Weights of a small multi-label image tagger: 64-pixel images, widths [64, 128, 256].
Rows from block 6 of a small multi-label image tagger, named by matrix and row number. Rows with one number belong to one channel. Each number is 128 + 32 x the weight over its row's rms, rounded and kept within 0 to 255. All counts start at 0. Numbers have three digits each.
After each channel's rows are labels from the 100 images, of 14976, where the channel reaches its highest value: "strongest on" is what is common among them; "peak on" is the class under the peak. Only what is clearly more common there than usual is listed. The data: rendered dice on a table.
# convs0: first 3x3 conv (model.blocks.6.convs.0.weight, 128x128x3x3, each kernel summed), inputs 64-127
# convs1: second 3x3 conv (model.blocks.6.convs.1.weight, 128x128x3x3, transposed, each kernel summed), outputs 64-127

convs0.94:122127159200148121113135145120114150148114143124167146146146096150108098165082112119104123051095123172131159077142102130079212130099128069180083229127171130128151130203194151111150139134122080
convs1.94:110121132083132142117080145164052192101121102079139123152125145144115139128106096115116080135078120089137087164098132078133022104100166089100148082122134112049103117126044143103191149148134072
strongest on: one on top
peak on: die with one on top

convs0.91:153110127087142122098166137119098120141181074154136203113122095120137078121146169041088068110130134125116140126122144121184092117188124134197129106123156114155165118141098129116155080128127137
convs1.91:077107080139115111097140109098078146091136094059102087129086170118114106162118155146102140050091085148140126090160086117125119076075096126086123090070075151143084154097132151062108137093080145
strongest on: six on top; blue die
peak on: die with six on top

convs0.127:119061144146065102150115113063163167118092148121103197253090140141139117173128084111117081153146092120153157201117128132119139173109108094085127137106129136119136106111157080124120104092116138
convs1.127:144084091120126127156129134125125032122133129170112112155080102118132123163107211136092141131117116133128149059127137120115145144149143149185156128158139137139163202122134131134116153097204098
strongest on: pink die
peak on: die with two on top

convs0.33:171152069121119134138141147091128127193101104160218145109060100132105145064164140150095111133232135117137131155115150167141124137143120125135161105150142104108129115133094064139152153102171101
convs1.33:138141129148128060119124095114142128108152108139103083147145156114126125162156149162154090149255128117145152142136098115122130143130037122092101113146097094110145077113142124128106161086150122
strongest on: teal die
peak on: die with three on top

convs0.59:142127153101083123172110105103111121132123129150145105136112105115136137141124154115104108185125080150064119104143100173107121159127134055134090118165164140095160105128146141082126090121116062
convs1.59:140126164131099131151108138138127131159087177114068144101180125140117132142152145187146129119101047178160115132144082117150112104116115081105100100066123111128119182113044115058100123144143179
strongest on: two on top; black die; brown die
peak on: die with two on top

convs0.119:131075120113118124091140133080123126161082164101119139128078132088122086147113166014106123130123038097099095095154129084161144134146152099171148140129128123084038101113105093077110127120112098
convs1.119:076146135118119094124120129080142120172138141000107176116133119163112107118155113157088099121136102141154134132116130144112098089118092171134100055084124133112102135149179171112164150156129158
strongest on: six on top
peak on: die with six on top

convs0.71:100126123151082138121097122123116120142137087120157108115120112127141138112180131125084119109068110193127145105126131131122120101072080119122065130147101097101108119106128123114102047085088135
convs1.71:123099105126088162126155157122129107151103137161094123151131113074158124138154122162143136146073148115138098096121146112126150105107000148133137136139160078068255111171110147141109102110127131
strongest on: green die; six on top
peak on: die with six on top

convs0.107:109130129111104113163142142118187132114143115057197107152135153153108117141109144053095123093126179148106147123175191054086046131147156062094118109099150135120112159126127149164128115122135099
convs1.107:093119125153153126114104135121119123129129140145070103108132130124134142113138106102102207048138093146000159129124133078113048158137123040135139097106097103121162120111126146161118135106153031
strongest on: four on top
peak on: die with four on top

convs0.44:160135117069132096124172102116128103141127109086152076153091143123080117150142104156167058056126151149135137104145130084127099094163131131113155119140126130131119152126141098126080089135175099
convs1.44:075135128143108111140112112152132133076122143121116136152138183199181143112146106113129122074136085134157093162079112157115185119103112119139103098075145094120140136102138176130129154126155185
strongest on: six on top; blue die
peak on: die with six on top

convs0.89:186099106116122154156114122116092125139079085099144155158108111133083111154076138187157130115108075118128088123135205116100161092144165111078109158112097152158144149125122126102160100125108108
convs1.89:112141140122178093091111084151131096113153134100097144102143106106135113149113115103110143097134174160014132216143127111090027123138132096113152088121149133131107129102092150194113123111131066
strongest on: four on top; black die
peak on: die with four on top

convs0.34:107110090136066150071148110226141118173141121108139119107109130099158148172139110117148156162214106192120116214177105160164144173178139117084191143117165171126184136125095112119070140068125138
convs1.34:098077101120070118150143145157113127158138124112116127050105160036110169103087159135112099123192126050116115090068153100130095072086108207138152104188143195132134150147122133109133152088121065
strongest on: purple die; dice: three; three on top
peak on: die with three on top

convs0.39:141147187150212120145114111105117132241107143139071125114176152176153113136153136136091085119057125083101127116120095095123151121128169194172129177126110152121149056107138151131086097130118135
convs1.39:122129197129086075144197106093154207060133117114071122132114131159129150185077135107142108146082101061113162187130081130153146131118075127122107143126145096150128151077127109153136164112174094
strongest on: grey die
peak on: die with six on top

convs0.112:102110167105135116170090124065124119070128126170066132104119101091095125164099109132078123089093074149132114106141101200127142089080099121087152146128107133079154123116197174121140156110109073
convs1.112:145124160132121113168168101113127118170140124188097128159130147128123094103157107148113119170135077143164088141134081080113098124116108105148113134102120056127175127097016105048123093082185193
strongest on: two on top; black die
peak on: die with two on top

convs0.9:117114128130122104116137087132076100112086124174157142111136149123106136114110148119149115069140099125113138162134112092114251151150112082131135134137132136129099143106128107089120121077120157
convs1.9:122100118074128147128120134131059163154114137139061141152145123096117150116104143114103100120152165147160115104129159134103050114028133111149103140118135083085156126139134162151141113116104030
strongest on: one on top; pink die
peak on: die with one on top

convs0.109:112166148165100153113112207111138098131120115139124124132122220119148127132165106120132126134078114080150159102122177143155108136128085110100145149118117148120110201095119185126233102166241114
convs1.109:123109124142107106139165238117141120120128149142128167124150103138122211134107076147149141129141168129152146181121131141158140111138106130155131133155101128124125110123134132147100090022053148
strongest on: white die
peak on: die with six on top; die with five on top

convs0.99:147196150123138118131152173185142148129122107154079131125148080083125117145162140115150102136211110152171135086131097104084117137119144085140065097119100148139131175109119169077099194121092122
convs1.99:102124132137100155102121180118121132061035141152089098083139095061158116099139021140161101134132150153126082126127146101154127091167128106094108112092126115099134148176115154111146075073105137
strongest on: teal die; blue die
peak on: die with four on top

convs0.86:129083130121038144156131113138146114165169097145111135175147171142153120102175178116124152128158137120119146077148123152128132153120218129122145131143164171134169114121132148143188199199055157
convs1.86:126074147131052088140177062126106107152134101125067136177125150113140118064122193124082145129148151133120155094141100121100148105116120131212112141143066126127086095168104149112076114029075137
strongest on: yellow die
peak on: die with six on top

convs0.7:185146081155134080095096049119147126171143127124144125129092116117167092203111117106099123148045120141136128144101121122140131122115123139113162148093083133109057160085163135144128073117111094
convs1.7:128159175148133220113111177119108071129110150099109102157135086133176167121210095106123116130095123083120119104141124140132144132080117139115152118104242105097185109161138121118075136112119148
strongest on: green die
peak on: die with two on top

convs0.60:114122096120137132150158128096131133187148070152125140113125167169126065146142120136099112140101117144149122146180093154115090128154104104098157127146136135157139152154096083081071101146128124
convs1.60:082111098159132090120124168139111115079141140092098129114134162122175130129135119126090109108151112159110162175097122107141138082128116138160138107108153146096151138169129136147111138101153146
strongest on: six on top; blue die
peak on: die with six on top

convs0.122:143129094145112088070171157113255124129096083120110099139112131162160182108122155173165082182117128144101112102194100136145176102106124128129139138128151171106165177104078107108137169139106173
convs1.122:070153127119160136184133115105109117181142143070087129090087115093107138107105097139088146042157134131039149134092110059089035152113148066118135083089119116103099103167150159153117156150145023
strongest on: four on top; total: 4
peak on: die with four on top

convs0.68:107169087167137165107142176211108166162132125108116124178155076192126072130088124116059111106112140092148138130139114157124101084178119103130140123140103136079139219123140135123139128120175141
convs1.68:096109088163109121095182149162126155034098105157070136159158146110107116127102095123151140106104146137133107101106177119132113111115124096217106114150134154130183144129090116106107079121123109
strongest on: pink die; five on top; blue die
peak on: die with five on top

convs0.20:137156137105157107089131113090096080127100132135114163135137166145157112107126112161121158109158132222120129135146108147156091160118178114125132117118102156138127119138154118134134116137115160
convs1.20:133139141134153082143162163141128091098124099124090141133116147159131124156145148121131138132130122128134150147126110110139128116152184119158116120127119050161067102093135133122170101154142104
strongest on: brown die
peak on: die with three on top

convs0.87:165163127193104110117143122099143088152140100157119062111117130134161161172130116138129082160114157119133155194157076114167078090034173081120103121099138115109086127128064105144112090138117105
convs1.87:118132114060148148133119142148128055197171086111115153183137138141125160147151083142072142118176027136116073144179148115114136134079159130149123074106212067142182078094114136108118155133142104
strongest on: five on top; black die
peak on: die with five on top

convs0.98:114122088127078159118084100100118166120140098117129135142119097125146117145102156131172065166150124255139150112120118142128144177070143128126164107094125163120079118122153158121145123149160142
convs1.98:109119163105069122109072141078159171070120147118110129125098123045091113181146192112127124126119086150123130130121160111132108104149102075148128112130073125120100107140086144111144169103132125
strongest on: brown die
peak on: die with five on top; die with four on top

convs0.54:131040146120114147106153107153153051107126143118103176118118199085129130187142162160121128101109119137152135195170136071136151152122145117165113120106142217159108080106066156143150102138176146
convs1.54:145055113116165112107148222104142100139137078144107153115174098140112117130131121101097119113091143145111095132087114115126125041114094137063140150143120084109111116138122150122128093108073114
strongest on: white die; dice: three
peak on: die with six on top

convs0.83:120138167113255109157103163109119106096088098117106116147141120185164096075069102132157089122027124075116190122101119115107116107102155139100115136135128119104157166134126116141128156127090157
convs1.83:153146146131115072132181084124122131077124129132098117106123130143144122232113150147124138133000137073113174200126138108154117095125116142148122143092185098161085099123139123125130109123160138
strongest on: grey die
peak on: die with four on top

convs0.77:131097105196127161133109137138177115137102115197099137122109144130129158128158117099160142117134255081105097129135177115134106132131152078087105154090158133100131112113098137139096117130128101
convs1.77:085151115084131093110101157131124135112109127067103111153101115133119150105121126091133135032127017114091124111136042044099105112097127113111098076115128142072100129116107089124145053111139055
strongest on: four on top; total: 4
peak on: die with four on top

convs0.82:127137158109155140127090147117138133129136171067144128129094120157070086133097142079097139086128173106181128136108099147107053128166125101153126197207139132150110153117150196192137145156131086
convs1.82:136120168075128115149117162124058152104109143153132166096158132090130157194057122134073114152157070134144124136178134122145175108070192126109071069103122104109116115141116122149099094157128079
strongest on: one on top; yellow die
peak on: die with one on top

convs0.0:056155178137121118122208120115149139117155168139179136098111127165110145117092066139187181126145131130185155171121152177117135141140105138170148143124174140098160167129121046110123099168108201
convs1.0:137101195128170103111145149093105187159077141123190065131194084157116159147215110139125151164110120133108153196209171138136135135120129127084156102149190089136152114133141123128116108130118149
strongest on: grey die; dice: three
peak on: die with six on top

convs0.72:105098140100108133095137145080117185134189161078156094145185134121081116122048123147133137102128115103077116136122146129158087198124120105150118078123197143096116181181141111169117108099109137
convs1.72:145111150109158137071137143146099149171122099124114179139138120142135131137136115097123066127099141140188139139199141080095073185107123124136154185099126164104148149088160116120128157199160131
strongest on: five on top; dice: three
peak on: die with five on top

convs0.11:103096148083103115164116135168076104134124091157104114128137136100127080177111107077119155122140081133072162099089104147075116150097143106118155111136127136119177158147126166131133109098087121
convs1.11:165131125164153101032133179115169153122118122173091081113130103084094149123095117073156124160116153146162152144108119076127096114136098176109092182123107117143139098112095027179113140084098137
strongest on: five on top
peak on: die with five on top; die with three on top

convs0.50:112125169111150171123151143108136117090195099184175143123119094126116107176130082132135138037121086130122096156120142077128211170189118084087177109156090116124129156165174147116148097066111154
convs1.50:146091109132149119118138148171048121164055093093099151151149177119127112114107163084123079090137115187129118110091107056106136157081100089154101147107140147066124151059104116094115098106144100
strongest on: one on top; white die
peak on: die with one on top

convs0.115:113111095082159135094126131119115104123110116131159119108133154117154169106116192108150119099123102130138119112157117074106169114155137150199108098130174141077103141145133122076124135085102091
convs1.115:098129139113115138127109137129097115157140156107085112152181098146140101136117126151108101116127126099141146148112122120125099108084126086081080132122096090075186125101126114126107088127112130
strongest on: one on top; white die
peak on: die with one on top

convs0.52:136120124167112113172139118138135106175102122111047148101155122146139112113143153196139128063129144118162122126113089117139089135163106118107114167049161098124172155085078143199111131154109089
convs1.52:149102109073115127068145132113091100100109059072128146111118136092060157092115140016100131195165126115116113127126158114165190134088165141119124119143140098112105101131152100120139112106105106
strongest on: black die
peak on: die with six on top

convs0.43:161125120127117136104122130101175138154104135137084085076161114134100153125148149140137112148149163116149128106156144150151175109093141171148074162123153131079158126099116119061114158093095139
convs1.43:087124094169106117036113151105109122133126062093098170121157095158122108126127115043116106141121116153126132175112086110102051134094152078087078123103146156115100127099083056095093093131091145
strongest on: three on top; brown die
peak on: die with three on top

convs0.19:150137119110152102160194065179074070085138124088168143107121119118138154086191094158133121094111141111177133112149153104116081122051137138150086117115131152112098129066165088194176146101064211
convs1.19:159125128112131126141192151170119134172141094116074105097147123157185167155096078145163149111106096136149143128105128151145165115143149102149097107090134068096145146117083188031067148087077197
strongest on: two on top; brown die; black die
peak on: die with two on top

convs0.37:167164142143082131124083136044161118164137180156212094093132159080093116083182109055135136115113124157113107152126121128122130103090128059115113185116092135175136130144082125110075081116081196
convs1.37:112113197139055142146099129077131176117124178139134112118178134003146110153126109137150123130153103188103140111141187126216138109149105150076107137099090126161160129136133130141141144149112137
strongest on: brown die
peak on: die with four on top

convs0.78:119142102106128152120152111181126131118109111115128144154121158169055102103152135067136139051110146116153160130217131139087131081129080124090111131191118156183113116117137160037107088096115168
convs1.78:112122113129144128137131135098158143153104100045091143182124150183135154068077140024178152153139084099124112122088103113077111204090144093154108111088080104110147122094115145142169103171095078
strongest on: three on top; orange die
peak on: die with three on top

convs0.96:121094180118250135128129136172135122142134153125095139146111088154121137175083139132123123095144119181078167135127129143102116111069001134111162159138157169173114171123107132133123077048117123
convs1.96:143131092156022134138148129154148111119129158112082133098100164083085116044145159121066170134133120059139155142129106110133158126184172150148082160124005156123120035123141138111143182099088085
strongest on: purple die
peak on: die with one on top; die with six on top

convs0.18:100149131130094168105103110238154126125128142127138131109186136124100127141107059138150127113103115138108101159142151128112128175080162125131101129135175174141096158138110086155145153120088115
convs1.18:114136130117145135138119086255139131170171110130116147098114100062117100126137108146112131134106150145114145155084112101107108102129119150098110116148150065172118136145097111099149121114133148
strongest on: purple die
peak on: die with three on top

convs0.1:121117149152149114124148205051134073096117145109068147136106119134095128144077123091147122088071112187124200158144156125091117147117068125100115109116154137160091183127102139113145161128104142
convs1.1:152143138136173103142121110158120118136142100157149101107099107131137134155151136144109150119200157033141142127129101096132142111119150160109126145126103140090129111119154145132115121141159147
strongest on: blue die; brown die
peak on: die with five on top; die with four on top

convs0.114:164171128114108119165141134138071087119117204145131132131077090094165165182102045151071139032125043142144157153135159209127150153077115143099112135045112130120072106138176148071124121186146126
convs1.114:150096127118164155128153104104113134120126081087109125139132107118151193124135064059097082076124141131154141122138155157129159117107124102129137199120163107091106125052072066009096102126138171
strongest on: five on top; white die
peak on: die with five on top

convs0.120:139111102113087140112126178152158115129183129133127134118154086132067119176083143104124104148148146090117156171164100130145149152081111104111195124113137196146131153103126159116153126134069096
convs1.120:128098154136145166142195174003118108096079111149096170115126138125173127130095130142075135141088126126120132120129093143119138164103111180122123173152117113104143097116129139119117154107130126
strongest on: blue die
peak on: die with six on top

convs0.5:169105139110101128088134147075111106169146085129125130114111109141124113155140169155128094145118123118146128098192071096099102132079140107149073100092187148124096176105191120157050174139154144
convs1.5:097134149088096112143198140083157127116158108065110121104114137137104172119144104196092125143152017148152120109119108103156153087171161124118063078118118046133133140130109160044155113137119136
strongest on: six on top; black die
peak on: die with six on top

convs0.41:136120126142118128125099178255130112149172114088101104113117140138114157126111111100149100126152135183127136104119115133127123164087159104176162149119194135122083087123127145132124145075117115
convs1.41:157140157127128134095087131248118164141146130139134132066125147100136190106161100147066164112123145093113114109115109134105148100141184139124114119125135139184167201096130144130099151113175143
strongest on: purple die; three on top
peak on: die with three on top

convs0.25:153097139142131152133103115135173111112123122114139122125111138128115117120136145219126131000128153117109117098108172073138121159137134149122142090000091155141103147164154107067133119100108060
convs1.25:005148096152117114100121132137085099089121104126093116136145111142108133133124092079110143000135125119126119115110096096122084150080100131116115126000139084095154129082111203108141098136110133
strongest on: six on top; brown die; blue die
peak on: die with six on top

convs0.56:091147130104095099095143091129109177150121150136238111134141160103087126093127083103111140127139159124129120141122101154131109091065165104131072118123163187163091126124137097101114104131115155
convs1.56:125145154133088139102145159076140094170130106141156091114141130078158126222080157096099076116161116109115147131136123130146131122123115114145159129114123077123122087111129183157123151146123117
strongest on: black die
peak on: die with three on top

convs0.110:167134130101070135126070161153150161091119164120108155062121083113110135150080118146127157081169108211155147123133159077144152114188048108150169128116092125124116170173158165127139152123056101
convs1.110:141174135148154097144110130053110159108118104122105095133182095127162123155166124140106140143047142056108115113102141115146128070135118155146135155116132139132118122122169120148142088130141104
strongest on: brown die; orange die
peak on: die with six on top; die with four on top

convs0.123:081095098139119172163144149129149140158116093168192088177072145122128127193161104105124089116163145100122107136209080133120115143162130124126124105135139166171125083127070233152111141097078113
convs1.123:108148155119106160153128167119127118143158108108137181050161153121121142071170116129079129138136103100128065159174103111181135149144175116106085153093073118153126058124128107110155143236112118
strongest on: orange die; five on top
peak on: die with five on top

convs0.4:125128099113078138119095075072164173125091147134194110164144169103097129097166126121155153144104120138158114111127140173094138208149147115142240176101121186129115082088071094100150121092119130
convs1.4:108137098131114088096093110013123112080097127136119155096087161080121127164109202151100155128094159185138137112176116136099103141113097133162115130150100058126089171153108130138115095127139126
strongest on: red die
peak on: die with one on top

convs0.2:248172088138138086154149139109094147117116089176184110114097104138156116147097089178101105130114103075087118119178088240098110107103101125111101109126109115126143119146151076130143125099132066
convs1.2:204152128129124095158159147108186154090106186118057155119119119144123139111143097143128150166168064127197113162124082129158142082089135111147073148075130098095134141130103160054118164120168183
strongest on: two on top; brown die; black die
peak on: die with two on top